From a checkpoint of a small model that answers yes/no questions on an image's attributes.
Model: 40-pixel images, encoder arch densenet, encoder norm batchnorm, encoder activation gelu, encoder depths [3, 3, 9, 3], fusion encoder width 192, fusion encoder layers 6, fusion encoder norm rmsnorm, fusion encoder activation quick_gelu.
Data: 195000 training examples, 23.8 epochs.
Rows from block 13 of the image encoder, named by matrix and row number. Rows with one number belong to one channel. Each number is 500 + 40 x the weight over its row's rms, rounded and kept within 0 to 999. All counts start at 0. Numbers have three digits each. After the name is the row's rms in percent of the matrix's.
# conv1: bottleneck pointwise conv (encoder.blocks.15.conv1.weight, 96x216x1x1), inputs 108-215
# conv2: growth 3x3 conv (encoder.blocks.15.conv2.weight, 24x96x3x3, transposed), outputs 12-23, a 3x3 kernel for each
conv1.11 122:497472526443513525500491449535502496455478500500468505488479500517434497447492486500534488497503489519452484498364498445550588522382572492500496481444462496452385480459494370362385543412537474389498533558490508543503473506480449513524470463461453488467516473495526534519457499513440500504496527490458538507514495522505475502
conv1.12 099:524475459537485429528508534502517501528510501502600444501499495521531515577493496518525522526504466497499521401486485489455511500427422585425488501446470497377517409541485471488482583417473514615498589499495501490499448514501501491537475488473463500533501497565540546539529520507511517520542485461530500523430513498434495535
conv1.13 103:594503523440517488556564593519507523543536499531531500488500499485513503500494503496497500500550503502512543500596488526457499497458441517500500513577502500475534531484423503588483481515446504502493518518515402501571517459449464401524515499501465507544410500422501505530460527474405375546460482494479490436483471374504422496
conv1.14 091:501478520497564557498490448492521502521467495493450403504529499502450493491532556545434536447469501333544464542500514492556500496555509502501493438505503493501445499517507527513513442504498540516505512518575479562461612450522488450494547512471536510470513533523498476489484487499478434431449488636595485542449548485550530534
conv1.15 091:500493528482477541500501491472535524571498396505459499451520536546454449548466548495399595488471434472488494484494520500559509559604470518466443477514535541506498430587514513508426468517488514573493500559495518510557501525463525461466503439501545496542466482457466586571534485461490508513498492450489536498471499501484493416
conv1.16 104:573489449468524449573512537475532511488541472508506455564518506470486494522475537504486522488488487471513515498585552505479512506455389501460484507554499490470530567498491514584447427499441497411459510502493345502553542426355531440554521523479438498477399407421518483506504453437480431512407494500471442424499480430492479513
conv1.17 094:594506525419495552500500495480505442541461488504498501497492554463418486612389511500513499496507493499575491524527458457453472482500500548455585500488510492500498552504484498520460505493471520499492421479405539494504449498313428463499556442490528454469412515505492528472461581494471503491473489500521495495538508526476556502
conv1.18 107:540521499502446405434434498518400460440523575577505490445563505391504505496512508497502520451485500411470475447521474499515450464473502503536432461432487498555503466401500593498492499499505574503491520504517547449498500510511504529536460558589560550488577475452497557517476434494613537536502426487484473513540529485413483553
conv1.19 093:452482496494500474510500590506500497581496525502585551576545510503514480529526456500504510508485459499517565478460447489494504525454478530500482465401467500428512440471453503418491488497406544503552497445537503498521494440460499501487518500479509464501529512414503452480510464501494463497499519491513398506474504518508483507
conv1.20 105:508496555508500514505600504495452578565494464497499550537477469537538559366481417533567503545533537520484498475496501510485489523553449469504523469535600561501594564500549538499559591500498531504609516500567502503535538479516539536460500586519498513483500500505509527509508513476411502502450533477471520517460494527482412525
conv1.21 098:509556497452465453596543535485495512479549500497492475484500538365570422516473533464490505482409500461501506491505536466466483458489506522432520501410489505574500519505504509515497521508491478547504548501558500417521496546538500493505604488515502491498501502491501538502485432503460544545530498479501508497491494516507484501
conv1.22 095:501497628502501535541556520436467498511524429501544506508486479518514548498479505525503491516418532464418515495479508501488539479501427526478466518521460511453514523513491513510513501496496493505559515501582451503509489497520513509496501508500523540560498459446492480493500496523439476500622447541526458497485403499516519431
conv1.23 101:506493518496532454505532504603437490510526371439479500458463465572467501495503413500527480506537508499502510463617515535470413442490482505386518558529535630500494542504500511516515487570491490539489380497507503501558499500475503520579565527523488452511480494464524494479453493426496503510412472466481495497447470421530501554
conv2.11 091:508514508524494515576514500557499459534451493504467616489504455500498488501501486551514586502492593486510589645582544615580561510520630506504528501500482500481531429446394447417426458486411509535615546589532533515517425454441471454480447491470507500490502498491488491496501429456436489467480504474582540575548544541576516531
conv2.12 082:545573505525553523511501446497591598498460540552479501487483503483441462438461498499502516481481484452469500528489504493487589514499529539542514500528506519525502500554515522501513524510511542376486502496460462508554543537568561526529500531523557505500566511519510546561512508552498506529491524512515512537552527513539535563
conv2.13 093:515507539525577503536539499515507450571497501487455521495526559470502502439460499535495517406527500496479552487497415432462498477381438473532517499507504506513525519547529527522524504526503434500457497466427458364475501564549513527547534557589501513463492503495500505507461525521499537543469553550457496482485483508460496489
conv2.14 079:511489540517428497416494414530446505501494496577495482501478461519519492423491499482460452427472450519435450446540467500335444429545440529510500464513500531451606529505557489474565470562549485563472424476514363493519522504501503475469540500476554498511461477512449499530518467542457498379503420559480502501475500465509489458
conv2.15 081:522476524518505502502504494492517500418583462445509505558446502509517471527502500465523461498499485501492453533459516552502512492577431528537464385508500473423549500436529540500506503490503548393504500482510492415449488443471450501455595474500571547559465569510554535520514499517505505500527513573502501529465539505541438556
conv2.16 103:504514501452498543497517503469472506513540410501454484484409425446460440452487494499477484427503543471479409358436472474465442477440474498501497491505500506500515564526532541500514520507523478481405430417493469443422500481499497475476499489476501500508517499503495496504466504529500508495476517478442429480456492494449498433
conv2.17 090:500450511458444448404433477492501490567498510477525538540594514586619601632625621432603508528494492456485421489514526489517515503500538583490421500502508561576516469526502491458509442466456376490424517536467482440491499490504506502490452485493497501493499501495470496479503481459471496546477481510501490510485458500502495516
conv2.18 079:497455495500487501493461507527449500503558500571507464467453479509423513569479498515501494456535498472509494468554537485486491540495484552496500500473493549666528460445450327432515434489572465510503529441453519471487516510517502370467503485510501456499534373466522483558511498526464450472618518500509501465499489384498467500
conv2.19 087:515502450550544505521539504502449478460481498496512485526458433500467500517463415517490499506481489500468499469470579554498519509456499514494499503503549539509489525539542522506490534500503429498476435487516487496475527536536585583578541546568497558512518508521517499526500533520531500499504523505502565504542571524557556504
conv2.20 084:523479534496478557492501495525543526536488542488600581519491459466484472348490473500498538486559457515502503468493470473439508390500501507536506461500483443498500502502494502502513480435463531501513472433492436480537505553494541521508547486519498501507505555527510501494498461392486390491505501481462414369434396371499414433
conv2.21 091:490465468432335445411430498531461492467474506499550586491548538532498498562559502555502471565501542529501496469508503525503486523440464496504538471500523558461508455352376419409427474483430594500587497499422483550535495524503515535524556550545555515520502519519546538514482463495502486484521502522492491491496488499503470508
conv2.22 108:530496501500510505500528516509493518456502462567491500500509469485510501487486510630507546562530530485520464494506618489490567516486499465491493492501541479478530505511491519500500520500490495541500509455530495433530532508510517503504525494532500502504504503500499486508420494495562512486489526519497501501527519539495500499
conv2.23 104:492464466500485492495486484496504521492505514529501503536515535525585518525523499518500447523495498508537484486507449436460486473492435498482472485495476413490479487481461500499489463500483500415428407462463495496457526556535545544548526536518498499498512516503502505501382486465437499512487494499397406309391392374382375391